python train.py --model="sound classifier" --dataset="struck, bounced, scraped and rolled objects made by modal synthesis" --train_examples=78125 --gain_aug_db=6 --time_shift_ms=50 --n_mels=64 --hop_length=160 --input="log_mel" --spec_augment=false --win_length=400 --targets=["shape", "material", "action", "size", "striker"] --num_classes=[8, 6, 5, 3, 2] --arch="jasper" --norm="batchnorm" --activation="relu" --depths=[2, 4, 2] --kernel_size=11 --stem="single" --widths=[128, 128, 128] --label_smoothing=0.05 --loss="cross_entropy" --init="kaiming_normal" --residual_init="zero_last" --optimizer="adam_atan2" --lr=0.0012 --beta1=0.9 --beta2=0.999 --l1_shrink=0.003 --ema_decay=0.999 --steps=22800 --batch_size=64 --epochs=18.7 --lr_schedule="cosine" --final_lr_fraction=0.05 --warmup_steps=1140 --weight_decay=0.06
Rows from block 5 of a small sound classifier, named by matrix and row number. Rows with one number belong to one channel. Each number is 200 + 30 x the weight over its row's rms, rounded and kept within 0 to 999. All counts start at 0.
After each channel's rows are labels from the 100 clips, of 14976, where the channel reaches its highest value: "strongest on" is what is common among them. Only what is clearly more common there than usual is listed. The data: struck, bounced, scraped and rolled objects made by modal synthesis. In brackets: how many of the 100, against the usual share in percent.
# convs0: first width-11 conv (model.blocks.5.convs.0.weight, 128x128x11, each kernel summed), inputs 0-63
# convs1: second width-11 conv (model.blocks.5.convs.1.weight, 128x128x11, transposed, each kernel summed), outputs 0-63

convs0.20,170,215,214,197,172,185,169,206,223,210,241,192,158,198,228,189,112,219,190,168,195,204,180,198,208,223,190,47,187,177,175,211,116,206,199,110,217,207,195,200,209,216,221,159,209,206,211,184,192,222,169,200,176,198,208,194,161,173,205,206,190,219,196,174
convs1.20,230,203,202,164,187,194,207,188,222,218,210,222,212,194,193,175,211,262,174,207,152,221,199,181,205,174,192,49,197,218,224,220,191,231,192,47,192,221,243,211,238,246,217,200,207,183,169,228,200,180,176,162,224,208,198,235,177,211,183,204,213,195,211,249
strongest on: small (94 vs 33.6); one hit (70 vs 19.8)

convs0.59,160,180,193,195,199,220,224,275,203,204,188,146,207,185,191,168,235,179,202,193,185,171,202,185,197,181,162,196,223,204,202,189,190,155,256,173,180,200,243,221,180,198,186,215,166,194,209,171,213,213,177,171,204,191,203,229,195,213,173,192,253,148,339,285
convs1.59,272,214,211,203,200,192,178,292,196,194,186,232,205,211,207,131,165,191,219,203,192,205,204,203,218,181,151,210,177,199,201,208,158,226,249,194,217,200,221,260,200,199,152,186,216,197,181,203,221,210,223,199,191,190,190,226,189,209,200,198,183,209,319,111
strongest on: square plate (41 vs 12.2)

convs0.54,201,185,158,155,141,212,213,239,226,191,211,185,193,224,170,224,191,177,207,151,193,223,145,146,202,215,199,249,202,192,178,214,207,212,196,220,172,188,169,188,153,227,188,169,122,170,212,150,184,207,202,189,217,187,158,211,212,206,121,218,183,197,191,186
convs1.54,209,209,215,131,161,184,194,205,240,272,254,217,174,198,179,198,207,241,235,182,167,218,177,230,189,176,193,214,305,162,223,223,181,202,208,186,219,172,220,218,205,209,200,226,222,225,207,214,209,222,221,186,200,167,232,171,216,180,193,183,167,208,190,262
strongest on: small (92 vs 33.6); bar (48 vs 12.5); plastic-like damping (39 vs 16.3)

convs0.107,191,180,205,179,183,192,215,211,176,208,196,194,194,178,195,134,215,221,189,161,192,200,190,189,197,178,212,204,220,208,180,193,142,178,181,210,210,191,197,218,205,208,163,168,217,203,152,176,234,198,197,193,150,196,199,144,182,189,202,176,204,185,185,189
convs1.107,202,198,196,213,195,181,214,165,193,198,215,198,180,153,200,273,246,215,198,180,238,152,189,198,199,166,194,202,254,198,199,193,117,173,181,238,196,203,156,196,185,203,236,212,180,238,173,178,204,191,168,206,222,185,224,258,207,199,211,210,202,287,138,138
strongest on: large (100 vs 33.7); ring (97 vs 12.6); one hit (43 vs 19.8)

convs0.31,200,208,174,199,219,214,201,195,188,266,252,184,198,175,222,195,193,212,205,160,194,185,194,236,169,143,194,155,203,188,174,155,170,195,240,174,202,218,208,201,229,208,152,202,164,180,151,225,166,241,134,188,218,226,200,165,224,201,233,145,212,178,202,193
convs1.31,193,192,192,99,191,236,173,196,215,238,204,207,212,178,200,186,264,221,199,118,174,217,173,175,121,205,198,207,227,201,217,205,234,200,187,212,194,211,225,210,222,146,225,213,214,228,128,227,208,199,195,235,217,189,232,165,206,190,211,154,185,207,191,202
strongest on: wood-like damping (87 vs 16.6); scraping (43 vs 20)

convs0.86,177,160,141,209,169,250,215,217,199,211,203,202,220,250,204,216,209,151,162,176,164,182,183,245,176,159,176,203,185,160,159,194,216,209,202,194,132,183,181,128,231,211,157,203,246,184,217,184,185,159,214,207,138,234,177,215,177,176,198,167,169,178,204,197
convs1.86,240,219,191,207,247,209,160,209,215,192,265,208,243,206,210,191,181,127,168,205,231,221,191,144,143,184,187,195,184,168,194,232,200,184,226,208,204,193,242,219,208,182,171,201,197,172,188,195,174,164,225,182,137,222,183,223,204,300,208,218,212,161,221,206
strongest on: clipping (64 vs 7.8); text has "clipped" (64 vs 7.8); bouncing (42 vs 20)

convs0.4,165,125,196,213,240,206,185,202,188,174,218,192,197,169,181,184,204,171,130,184,240,193,183,181,186,141,200,181,194,153,194,211,147,177,214,175,187,183,180,175,221,151,203,191,205,218,168,205,148,180,149,149,183,200,146,207,194,122,206,176,181,142,194,212
convs1.4,164,177,186,169,218,245,239,197,217,216,208,205,222,182,236,198,231,213,188,178,244,224,166,178,179,231,195,246,193,178,170,187,202,203,194,222,205,209,189,219,195,145,241,231,184,220,154,168,218,153,222,245,131,145,235,176,183,248,228,140,186,261,213,202
strongest on: striker: soft (93 vs 49.4); rubber-like damping (91 vs 16.3); action: repeated hits (48 vs 19.9)

convs0.56,221,121,227,217,145,166,159,211,230,142,194,175,221,231,140,193,238,147,190,206,185,217,251,159,239,189,219,204,190,137,235,186,182,200,175,189,173,174,216,174,160,155,241,133,251,219,210,227,215,217,204,182,240,205,179,158,139,130,172,202,176,206,199,204
convs1.56,185,195,184,217,213,271,223,203,238,213,107,228,190,219,238,211,187,226,189,224,168,165,195,194,183,209,220,191,239,184,205,181,234,218,210,214,236,206,166,143,202,185,213,210,173,245,195,181,196,191,152,197,202,215,189,185,169,314,168,246,195,212,202,192
strongest on: repeated hits (54 vs 19.9); wood-like damping (45 vs 16.6)

convs0.35,184,170,198,197,200,266,166,187,191,178,202,206,184,235,200,191,156,182,134,209,224,169,194,202,173,169,192,204,168,172,160,171,186,200,201,188,245,202,186,163,259,171,157,136,245,244,185,213,185,220,156,199,186,154,206,202,155,137,243,201,218,203,161,213
convs1.35,166,224,203,234,206,166,210,209,194,207,173,140,200,221,202,214,203,196,198,134,196,195,214,236,197,196,199,191,227,178,228,176,149,194,188,217,213,179,218,184,96,201,190,209,184,198,194,200,173,341,210,255,174,212,176,176,228,173,246,202,191,210,210,208
strongest on: small (68 vs 33.6); bouncing (43 vs 20); wood-like damping (37 vs 16.6)

convs0.21,200,185,187,192,159,206,179,192,240,196,269,166,197,232,195,166,196,209,208,128,178,203,188,147,251,207,208,215,223,182,191,222,189,204,198,225,174,193,194,182,216,193,209,170,172,221,161,202,201,196,208,130,218,215,178,216,151,224,141,175,163,219,196,177
convs1.21,200,121,236,199,245,155,148,205,242,214,195,291,195,189,183,213,200,199,224,214,193,190,155,211,225,196,197,198,260,204,118,210,196,191,169,213,223,197,210,230,191,220,230,188,230,163,187,213,236,183,152,226,220,196,267,213,220,213,213,181,190,181,237,220
strongest on: steel-like damping (97 vs 16.7)

convs0.64,182,206,202,192,188,193,184,211,242,239,240,207,242,213,201,83,224,212,136,192,183,188,184,228,179,206,208,239,187,199,166,206,206,230,166,190,218,207,214,221,229,185,162,192,211,217,189,175,141,200,147,175,204,214,208,179,212,193,202,179,191,240,231,150
convs1.64,178,176,184,195,196,198,243,204,215,194,212,227,160,155,197,193,189,221,307,221,197,217,193,156,198,215,188,184,196,195,239,202,120,204,195,208,187,160,234,191,243,240,223,197,199,214,217,234,198,206,226,200,194,237,144,190,205,185,176,187,159,187,186,159
strongest on: clamped rod (100 vs 12.2); large (83 vs 33.7)

convs0.78,180,223,181,195,206,207,206,169,168,199,219,180,179,195,180,164,211,179,193,196,112,96,216,177,203,143,206,114,185,236,202,209,212,177,195,183,202,159,198,163,229,242,131,200,196,183,202,177,159,195,198,156,218,142,241,214,177,179,174,152,198,152,197,165
convs1.78,223,220,187,211,209,217,208,206,139,191,194,184,213,225,245,167,259,204,161,197,159,193,196,204,186,156,233,201,182,203,175,188,171,184,206,219,151,263,191,175,200,143,222,223,217,164,200,209,153,177,164,159,206,208,245,229,139,199,240,184,233,186,197,202
strongest on: hard striker (87 vs 50.6); glass-like damping (44 vs 16.7)

convs0.122,187,203,214,196,206,204,196,212,197,207,197,226,167,203,191,169,228,211,201,212,199,200,204,210,196,224,194,91,200,197,182,211,188,230,197,224,240,212,152,208,235,215,208,194,200,188,205,202,188,225,214,192,153,231,166,206,190,189,205,205,200,62,224,177
convs1.122,240,198,202,204,190,188,231,184,227,177,201,220,192,193,180,160,163,189,175,199,209,187,178,162,211,169,201,93,204,190,210,193,158,208,198,198,203,191,255,205,223,200,185,213,212,234,167,240,186,227,194,198,206,195,187,241,208,193,198,245,210,76,188,199
strongest on: square plate (94 vs 12.2); small (69 vs 33.6)

convs0.34,235,215,213,190,263,231,178,200,202,215,148,196,225,172,203,200,199,260,202,169,170,209,126,244,153,144,200,200,187,203,251,201,176,184,206,179,204,257,207,193,203,191,195,229,239,206,218,198,230,185,185,191,211,164,145,231,181,237,276,214,194,217,183,244
convs1.34,233,169,237,238,264,185,176,198,158,115,286,213,214,269,176,194,152,185,208,218,198,232,136,210,168,191,199,188,185,240,178,198,186,195,207,194,218,200,195,200,171,234,205,203,250,167,203,196,196,188,216,212,158,198,232,211,222,224,242,215,218,200,218,191
strongest on: steel-like damping (95 vs 16.7); repeated hits (47 vs 19.9)

convs0.63,188,212,202,171,197,209,151,104,227,210,272,233,217,196,182,205,231,252,205,226,193,168,194,217,197,186,179,219,188,240,166,197,187,183,220,139,234,177,240,200,189,185,134,194,163,225,227,195,139,188,192,201,216,170,198,206,199,161,208,187,215,203,229,137
convs1.63,214,186,181,192,201,195,205,166,196,195,200,169,176,168,188,185,197,223,303,233,124,183,246,178,190,190,218,228,199,209,215,179,150,176,187,202,172,188,232,167,195,222,231,212,175,207,203,192,140,232,178,185,214,221,209,155,204,198,204,222,215,217,186,161
strongest on: clamped rod (90 vs 12.2); large (81 vs 33.7)

convs0.38,222,202,195,208,220,195,187,137,219,204,194,203,180,190,198,190,193,220,218,104,202,182,180,178,199,186,186,196,232,201,186,190,184,170,215,176,186,183,200,224,207,171,186,199,179,206,179,258,201,214,189,192,179,151,154,153,189,171,208,158,195,219,108,201
convs1.38,245,197,226,213,199,175,166,193,208,180,201,209,209,206,208,181,204,176,180,196,184,151,156,165,175,212,210,224,202,233,162,203,228,211,229,264,199,164,303,223,143,175,198,212,236,218,216,216,204,214,204,218,168,154,236,152,202,211,203,204,233,209,239,178
strongest on: hard striker (76 vs 50.6)

convs0.72,108,209,202,201,229,211,188,176,225,196,259,229,249,190,182,159,191,214,187,175,200,209,207,193,174,77,190,218,197,187,195,197,259,176,204,210,227,201,231,165,201,187,156,188,195,189,115,204,98,209,168,148,210,249,236,181,190,178,199,112,196,233,187,207
convs1.72,129,186,207,199,225,205,210,209,211,184,199,253,202,183,209,219,191,173,232,186,271,251,144,216,227,223,202,177,173,217,214,241,210,249,159,170,241,202,204,196,179,267,186,199,178,262,202,219,233,190,213,232,127,194,209,210,238,172,205,137,171,265,206,215
strongest on: striker: soft (95 vs 49.4); clamped rod (59 vs 12.2)

convs0.79,207,168,182,222,177,189,187,206,163,155,198,206,206,207,214,196,224,111,209,198,194,155,203,178,190,203,216,191,153,181,128,220,184,180,162,195,188,173,187,134,172,128,202,178,211,211,223,192,193,228,152,183,187,174,197,178,199,167,261,226,249,190,198,201
convs1.79,219,204,240,255,192,211,182,198,167,175,241,208,249,216,137,179,180,212,185,270,186,298,183,264,178,228,192,210,216,190,249,215,189,207,175,190,242,120,162,196,217,179,206,226,220,80,197,219,209,199,252,216,205,199,249,190,220,185,165,196,174,218,207,193
strongest on: rubber-like damping (39 vs 16.3); clipping (28 vs 7.8); text has "clipped" (28 vs 7.8)

convs0.2,206,199,233,196,198,200,199,116,209,199,228,204,184,210,175,226,205,236,200,174,193,192,191,189,199,160,189,145,201,203,174,189,154,112,213,192,199,199,229,185,173,196,183,192,185,198,144,226,216,236,206,166,172,216,160,191,193,180,217,195,202,117,205,225
convs1.2,245,197,204,176,197,208,178,245,223,208,198,213,127,177,184,212,241,229,171,189,173,203,193,147,225,195,188,194,220,189,157,249,223,165,196,201,160,200,198,256,185,205,211,143,168,225,130,235,212,190,191,219,207,271,209,192,209,195,203,200,213,207,188,196
strongest on: rubber-like damping (96 vs 16.3); one hit (59 vs 19.8)

convs0.113,159,206,189,182,210,195,167,101,227,203,248,180,188,195,241,168,201,233,186,211,197,177,191,193,188,195,196,157,184,211,181,190,200,217,170,169,194,208,77,167,211,198,214,188,198,202,234,243,216,197,196,209,159,207,147,190,156,205,197,177,183,228,67,176
convs1.113,237,211,208,202,201,180,196,223,203,180,184,234,223,229,222,182,169,195,165,218,217,233,167,196,231,188,145,167,168,226,207,213,228,210,201,171,205,216,255,227,197,225,179,179,198,227,207,227,250,175,221,176,198,142,209,204,192,195,196,187,184,224,324,198
strongest on: medium (100 vs 32.7); closed tube (64 vs 12.7)

convs0.52,162,211,172,171,241,205,190,186,211,169,200,180,198,189,184,201,207,205,203,187,108,131,212,158,205,112,214,121,166,212,196,202,198,191,198,186,206,135,194,165,217,229,182,221,179,164,204,184,158,196,176,169,208,137,211,203,192,170,175,169,210,138,201,136
convs1.52,204,230,199,239,204,192,209,186,155,183,185,215,245,198,249,183,205,217,190,215,195,197,190,215,217,177,230,156,177,182,161,179,191,175,204,243,178,277,218,199,237,182,206,194,211,171,201,214,184,188,192,177,194,181,271,224,165,180,260,196,231,211,207,188
strongest on: membrane (46 vs 13.1); repeated hits (42 vs 19.9)

convs0.9,162,176,197,210,205,279,255,177,227,126,159,164,207,214,259,242,254,231,190,199,201,99,162,196,233,212,152,171,223,243,208,172,181,181,231,193,221,172,211,189,214,230,185,197,156,193,190,228,207,233,197,232,199,178,163,216,170,210,215,176,169,209,227,202
convs1.9,232,231,182,210,177,193,223,233,183,221,197,191,205,269,192,150,160,175,211,205,185,189,217,300,185,170,157,190,199,194,190,206,155,193,220,193,220,196,255,213,171,208,182,253,217,190,185,179,200,262,185,161,164,206,197,216,196,182,244,198,166,166,272,214
strongest on: material: glass (38 vs 16.7); mains hum (30 vs 8.9)

convs0.82,149,210,172,144,200,216,201,213,221,289,281,199,200,205,221,195,192,194,234,158,242,191,100,186,223,206,229,211,196,201,161,207,192,187,184,212,219,189,189,242,207,225,137,200,172,172,93,205,203,199,192,212,263,213,205,167,206,207,255,173,216,194,181,199
convs1.82,259,197,229,193,202,162,172,217,236,168,202,242,206,203,167,188,191,232,243,198,158,222,145,197,108,114,219,250,252,196,203,200,199,207,216,219,192,214,214,226,198,236,208,216,270,205,181,235,207,239,193,220,208,213,280,153,232,171,222,224,163,255,253,224
strongest on: hard striker (80 vs 50.6); membrane (54 vs 13.1); action: bouncing (44 vs 20)

convs0.29,212,210,187,220,216,138,187,185,201,243,264,111,208,189,214,201,189,207,235,133,149,186,164,204,220,130,201,152,148,209,194,152,153,182,201,172,209,199,195,177,229,172,220,207,208,165,222,199,190,185,186,172,202,187,181,192,220,215,179,135,230,203,204,206
convs1.29,204,242,193,205,201,254,171,190,221,208,178,201,212,163,206,179,243,235,162,154,159,216,191,204,235,155,208,177,221,242,255,227,220,191,206,209,196,266,220,171,201,148,185,189,197,182,192,223,180,168,173,153,224,193,256,167,199,162,204,203,208,200,208,226
strongest on: wood-like damping (100 vs 16.6); closed tube (40 vs 12.7)

convs0.76,232,169,206,223,150,232,191,180,189,150,256,198,129,220,155,153,220,208,211,200,215,161,188,248,178,166,177,183,210,208,150,186,206,173,222,248,243,205,221,168,147,195,189,141,221,205,212,222,216,180,198,206,229,168,209,153,157,185,196,170,175,204,186,175
convs1.76,181,192,164,172,152,165,201,238,189,240,189,169,234,249,184,208,200,242,233,189,209,209,208,252,171,198,138,175,194,276,210,153,192,188,199,192,188,172,286,208,201,187,263,247,208,211,181,204,170,249,180,208,208,195,212,227,217,167,199,133,211,195,219,191
strongest on: striker: soft (100 vs 49.4); scraping (85 vs 20); bar (30 vs 12.5)

convs0.14,173,174,226,251,170,208,188,205,173,209,239,206,189,238,168,174,189,139,150,195,228,212,193,203,230,216,206,194,192,142,172,39,199,189,199,212,186,217,238,177,201,165,203,227,203,217,233,187,179,158,192,177,188,133,198,215,200,238,180,136,186,189,189,174
convs1.14,130,203,160,183,176,274,202,214,227,272,182,201,213,196,219,224,195,217,219,189,200,177,190,150,182,194,185,191,191,181,242,155,236,202,192,190,169,204,213,195,222,186,252,255,177,266,172,190,133,154,175,181,189,203,206,221,203,259,126,173,191,203,169,181
strongest on: hard striker (91 vs 50.6); repeated hits (53 vs 19.9)

convs0.25,226,110,192,159,225,199,227,194,159,157,182,186,180,198,147,213,200,224,177,190,224,158,188,185,90,187,200,198,161,172,240,192,226,205,230,181,207,251,176,181,169,214,177,139,207,186,204,172,194,128,179,231,157,137,212,186,160,199,182,198,169,186,223,184
convs1.25,203,209,183,201,251,154,257,175,234,212,245,181,210,202,185,194,197,236,196,192,192,188,218,239,79,220,240,203,230,158,162,250,166,236,188,199,209,182,186,261,220,220,199,188,189,194,164,221,218,260,185,240,129,196,151,181,220,169,242,190,194,204,226,231
strongest on: repeated hits (63 vs 19.9); steel-like damping (58 vs 16.7)

convs0.116,151,203,241,249,252,216,214,177,179,246,303,225,209,195,213,193,180,217,193,203,194,180,220,214,211,160,190,154,180,211,184,194,200,204,195,181,214,206,182,187,235,193,173,174,198,196,207,175,116,202,167,172,203,235,177,163,234,212,204,107,213,193,210,226
convs1.116,177,212,190,115,151,220,217,180,208,198,223,194,196,193,201,204,244,195,210,159,236,229,177,173,142,238,186,179,209,224,236,174,199,211,195,198,234,196,195,217,204,157,190,205,195,303,170,247,201,208,213,213,159,149,212,158,203,177,196,172,188,238,148,207
strongest on: plastic-like damping (76 vs 16.3); clamped rod (41 vs 12.2)

convs0.120,244,196,101,171,198,134,201,226,210,169,192,240,172,234,214,207,185,147,179,224,215,194,205,135,224,224,247,200,163,188,170,192,207,190,165,203,199,184,203,208,194,286,234,137,206,212,219,176,181,167,163,206,211,179,208,185,160,141,186,217,181,215,230,242
convs1.120,170,237,172,110,152,233,216,197,214,295,177,227,206,226,239,180,192,191,175,203,165,181,276,130,192,217,221,199,228,156,179,208,184,207,184,210,231,215,204,200,241,200,230,202,107,229,189,199,223,185,178,195,223,205,141,186,161,223,196,177,238,200,211,197
strongest on: clipping (33 vs 7.8); text has "clipped" (33 vs 7.8)

convs0.16,206,74,257,201,181,227,193,191,208,209,204,203,198,204,190,194,186,213,186,198,208,224,157,221,270,188,195,202,197,96,182,80,217,204,172,207,215,190,183,198,178,207,191,172,239,282,184,192,204,154,198,190,251,186,187,170,169,279,208,159,184,196,211,214
convs1.16,213,103,212,198,218,213,56,199,204,210,204,219,208,173,198,235,198,190,195,193,202,192,167,207,233,188,194,184,213,324,186,195,215,193,194,192,147,203,247,210,173,204,233,197,234,183,198,213,198,190,167,195,267,195,244,232,188,209,175,207,156,168,222,217
strongest on: hard striker (83 vs 50.6); scraping (77 vs 20); shape: membrane (31 vs 13.1)

convs0.12,243,160,250,203,169,220,212,186,196,207,167,238,215,179,206,216,197,156,171,191,215,198,208,178,143,195,192,211,225,185,134,232,216,194,203,191,233,238,218,197,194,189,208,142,179,227,199,193,159,214,187,186,179,205,190,177,163,162,248,203,73,207,207,196
convs1.12,210,126,228,211,348,192,202,207,158,197,154,211,198,197,228,191,221,168,186,217,179,133,122,206,200,186,197,193,186,211,175,210,216,205,191,214,167,218,200,205,185,188,246,210,231,194,198,200,205,200,151,234,215,193,246,218,172,320,219,195,182,211,210,184
strongest on: steel-like damping (68 vs 16.7); clipping (62 vs 7.8); text has "clipped" (62 vs 7.8); text has "noise" (43 vs 17.4)

convs0.18,201,167,149,129,200,300,221,197,205,185,227,199,179,194,198,209,158,188,140,221,225,215,160,194,235,187,235,191,190,198,172,146,232,201,169,177,209,183,195,159,213,230,203,149,191,227,229,233,217,142,178,216,182,199,193,176,74,183,107,164,172,182,202,208
convs1.18,195,192,162,244,206,196,188,191,127,186,177,233,203,247,236,209,185,198,215,231,214,198,198,225,243,192,172,195,182,218,156,173,169,185,208,212,163,273,224,175,181,173,211,184,214,163,226,216,221,185,136,200,262,203,184,201,139,193,235,206,239,179,242,172
strongest on: steel-like damping (49 vs 16.7); repeated hits (46 vs 19.9)

convs0.69,207,161,227,253,190,226,193,216,204,173,225,178,181,182,163,215,236,155,235,240,206,208,230,230,193,164,184,182,126,178,156,173,201,182,188,147,241,194,208,176,202,115,222,184,246,240,219,206,169,200,175,211,182,181,206,144,183,214,216,208,217,121,181,216
convs1.69,211,188,214,182,182,203,188,206,209,184,246,209,213,179,140,224,143,236,224,189,208,230,216,193,194,193,202,213,206,206,216,228,181,209,147,191,261,94,192,215,203,222,172,190,178,197,150,232,228,219,227,268,189,204,188,165,269,172,189,213,153,215,209,165
strongest on: membrane (41 vs 13.1)

convs0.27,221,132,257,238,223,212,209,192,192,159,136,211,209,227,150,196,230,175,208,198,196,174,184,198,191,156,197,212,188,164,193,185,205,222,172,172,201,186,169,143,187,192,229,157,210,183,221,159,191,212,148,172,229,175,158,224,129,193,241,186,206,206,198,243
convs1.27,239,203,168,248,256,187,225,210,218,216,195,169,243,244,210,193,189,162,170,223,182,215,167,183,150,197,209,162,171,191,184,168,170,188,224,205,170,171,208,193,192,183,277,251,254,156,194,208,193,217,185,192,169,212,184,205,183,256,226,202,193,133,231,229
strongest on: clipping (55 vs 7.8); text has "clipped" (55 vs 7.8); repeated hits (49 vs 19.9)

convs0.60,171,225,212,211,230,217,199,180,229,226,239,221,190,160,176,195,200,241,196,194,240,211,153,176,205,220,214,179,214,212,211,195,183,204,213,174,281,232,190,224,223,192,200,172,219,198,184,222,199,207,205,192,224,196,166,205,175,210,300,199,178,207,200,212
convs1.60,246,178,250,199,255,196,155,204,182,151,403,238,195,239,145,190,188,218,209,213,148,289,147,183,174,193,192,207,227,221,193,219,199,201,210,206,225,174,186,219,176,238,192,189,244,176,177,207,219,189,236,201,168,192,228,186,218,221,216,211,205,214,197,212
strongest on: rubber-like damping (61 vs 16.3); clipping (36 vs 7.8); text has "clipped" (36 vs 7.8)

convs0.53,216,168,180,190,184,206,214,173,177,209,191,176,170,169,181,184,174,187,174,193,135,193,203,203,160,105,197,153,164,157,191,133,158,194,181,143,190,226,189,164,213,173,190,213,230,164,212,229,176,276,149,184,197,168,209,143,181,204,231,142,200,183,175,214
convs1.53,190,242,187,203,205,213,209,180,173,203,174,171,205,182,241,145,210,249,160,176,162,187,206,236,215,190,206,197,230,227,250,220,166,177,161,189,159,285,199,130,202,206,190,201,194,192,218,190,160,220,190,197,254,199,205,211,191,196,181,193,169,187,204,190
strongest on: wood-like damping (59 vs 16.6); repeated hits (57 vs 19.9)

convs0.26,225,185,188,194,241,219,198,168,195,205,162,199,201,207,174,204,123,244,220,161,169,191,155,188,221,193,221,159,181,201,202,186,197,176,188,191,201,157,163,191,227,155,176,205,160,207,139,215,166,173,154,169,240,188,190,236,171,218,163,205,185,210,184,229
convs1.26,211,188,182,235,255,171,233,196,189,208,144,203,232,186,288,205,217,158,168,223,207,126,166,196,152,210,221,179,161,179,176,200,190,174,197,191,121,241,253,190,212,193,260,214,222,179,210,197,191,196,170,204,190,208,219,244,162,242,217,183,210,188,223,220
strongest on: repeated hits (63 vs 19.9); steel-like damping (52 vs 16.7)

convs0.50,186,170,207,197,163,243,172,197,197,182,197,196,201,181,199,179,204,197,182,213,211,210,209,188,210,223,210,196,181,187,174,213,211,211,193,155,212,197,236,191,94,183,221,65,236,212,191,197,173,175,212,212,215,186,200,171,124,104,140,251,143,195,201,206
convs1.50,197,244,108,170,131,193,190,231,204,238,149,189,206,201,190,204,245,246,177,198,200,154,202,166,215,224,194,158,202,171,228,150,207,182,185,204,174,212,220,180,266,128,214,211,128,241,156,182,192,201,185,193,203,199,194,209,147,202,197,149,229,197,218,200
strongest on: scraping (64 vs 20); steel-like damping (42 vs 16.7)

convs0.101,215,187,215,147,189,201,209,214,175,214,202,245,203,229,164,191,161,218,172,238,279,173,183,158,184,178,237,201,177,154,149,256,176,205,170,203,228,222,181,192,190,165,203,137,186,246,198,140,213,263,219,191,268,194,152,202,168,145,251,236,184,181,171,243
convs1.101,158,266,196,199,175,184,238,203,212,256,181,177,200,223,229,203,207,180,202,146,192,187,237,224,190,216,211,199,242,140,191,230,183,203,196,205,238,174,201,203,149,199,181,198,158,219,180,188,207,327,209,251,134,214,157,178,218,171,221,202,233,219,201,195
strongest on: plastic-like damping (54 vs 16.3); rubber-like damping (40 vs 16.3)

convs0.46,170,194,221,209,191,234,220,199,208,195,204,196,182,219,211,218,132,191,162,199,186,237,199,196,193,166,207,231,124,206,202,184,187,203,122,228,239,222,145,197,200,186,219,213,207,168,176,199,210,169,204,193,153,189,185,228,196,190,234,210,165,171,182,214
convs1.46,196,198,152,167,201,187,219,192,187,225,228,237,200,205,206,200,219,224,244,213,183,208,207,188,195,201,215,178,204,198,192,194,162,191,213,217,193,201,201,179,223,237,213,187,206,183,231,96,163,192,207,201,201,213,211,190,185,202,227,204,214,200,177,198
strongest on: square plate (44 vs 12.2); clipping (33 vs 7.8); text has "clipped" (33 vs 7.8)

convs0.32,85,188,224,180,191,202,194,229,195,206,207,222,152,188,205,204,141,215,218,221,185,220,196,189,201,219,206,80,175,177,174,220,156,234,185,162,238,201,177,248,212,200,234,209,193,201,231,189,213,222,214,206,202,214,185,199,208,200,207,203,214,240,207,198
convs1.32,204,198,181,214,192,197,210,189,210,193,186,200,293,184,199,220,199,212,268,195,202,187,196,203,194,183,181,40,214,185,224,183,180,215,159,111,199,203,193,222,170,224,219,188,196,221,159,197,196,228,199,214,216,199,213,238,216,197,215,209,210,184,200,145
strongest on: square plate (97 vs 12.2); hard striker (86 vs 50.6)

convs0.47,116,205,197,185,202,205,200,197,185,221,216,173,104,184,207,184,183,215,174,228,211,198,200,209,195,188,221,223,142,216,176,206,94,157,213,208,198,202,170,194,180,195,155,190,169,203,212,146,239,195,204,195,200,191,215,249,187,188,192,216,198,170,226,206
convs1.47,224,189,199,210,196,191,217,127,201,220,203,168,281,190,206,180,223,189,185,181,162,180,203,154,183,189,275,211,209,163,214,203,205,250,199,212,182,189,199,177,214,189,181,232,221,199,187,166,174,201,217,193,190,207,220,172,215,190,198,199,212,180,170,231
strongest on: large (81 vs 33.7); bar (80 vs 12.5); one hit (61 vs 19.8)

convs0.43,208,216,188,247,212,211,216,184,181,204,244,196,200,216,172,210,198,187,218,186,177,145,192,195,249,183,221,145,209,219,220,180,189,159,204,209,207,101,199,194,226,165,193,182,197,183,194,231,179,224,181,203,230,178,195,208,208,235,188,189,224,191,206,189
convs1.43,231,196,183,242,232,192,222,202,172,199,171,192,184,251,242,193,230,181,188,227,219,165,185,206,195,193,201,188,138,191,135,205,200,195,199,186,123,217,198,191,209,186,232,236,205,145,225,160,169,173,170,183,164,181,223,253,160,208,195,205,228,182,230,207
strongest on: repeated hits (64 vs 19.9); glass-like damping (58 vs 16.7)

convs0.99,212,197,198,205,226,201,165,115,235,159,272,169,207,236,226,200,202,197,215,151,175,172,242,148,213,187,171,197,200,164,184,203,153,198,186,187,160,180,160,157,186,210,224,215,182,190,143,220,168,191,202,184,216,219,169,245,156,226,188,183,182,223,196,198
convs1.99,188,187,230,191,224,174,245,238,242,236,168,233,215,147,187,201,205,212,177,174,191,175,158,215,204,150,199,169,228,150,159,205,215,170,185,206,211,164,248,184,219,266,241,214,216,213,185,215,190,197,170,227,185,206,209,220,230,241,181,197,143,183,213,208
strongest on: scraping (72 vs 20); rubber-like damping (48 vs 16.3)

convs0.118,192,132,225,196,167,150,155,201,190,186,191,189,213,205,147,198,217,224,193,218,191,207,216,180,203,201,166,206,156,125,211,60,160,206,202,183,225,223,176,168,178,194,196,118,239,234,209,167,187,205,209,184,262,208,213,208,132,164,163,220,211,199,235,191
convs1.118,189,228,184,174,198,243,230,191,230,247,176,195,181,190,245,186,218,276,189,246,178,205,181,175,184,199,223,232,228,122,225,204,148,209,191,200,221,189,154,158,254,197,220,151,203,222,182,187,169,158,203,191,208,178,218,185,202,278,191,191,202,216,199,239
strongest on: scraping (65 vs 20)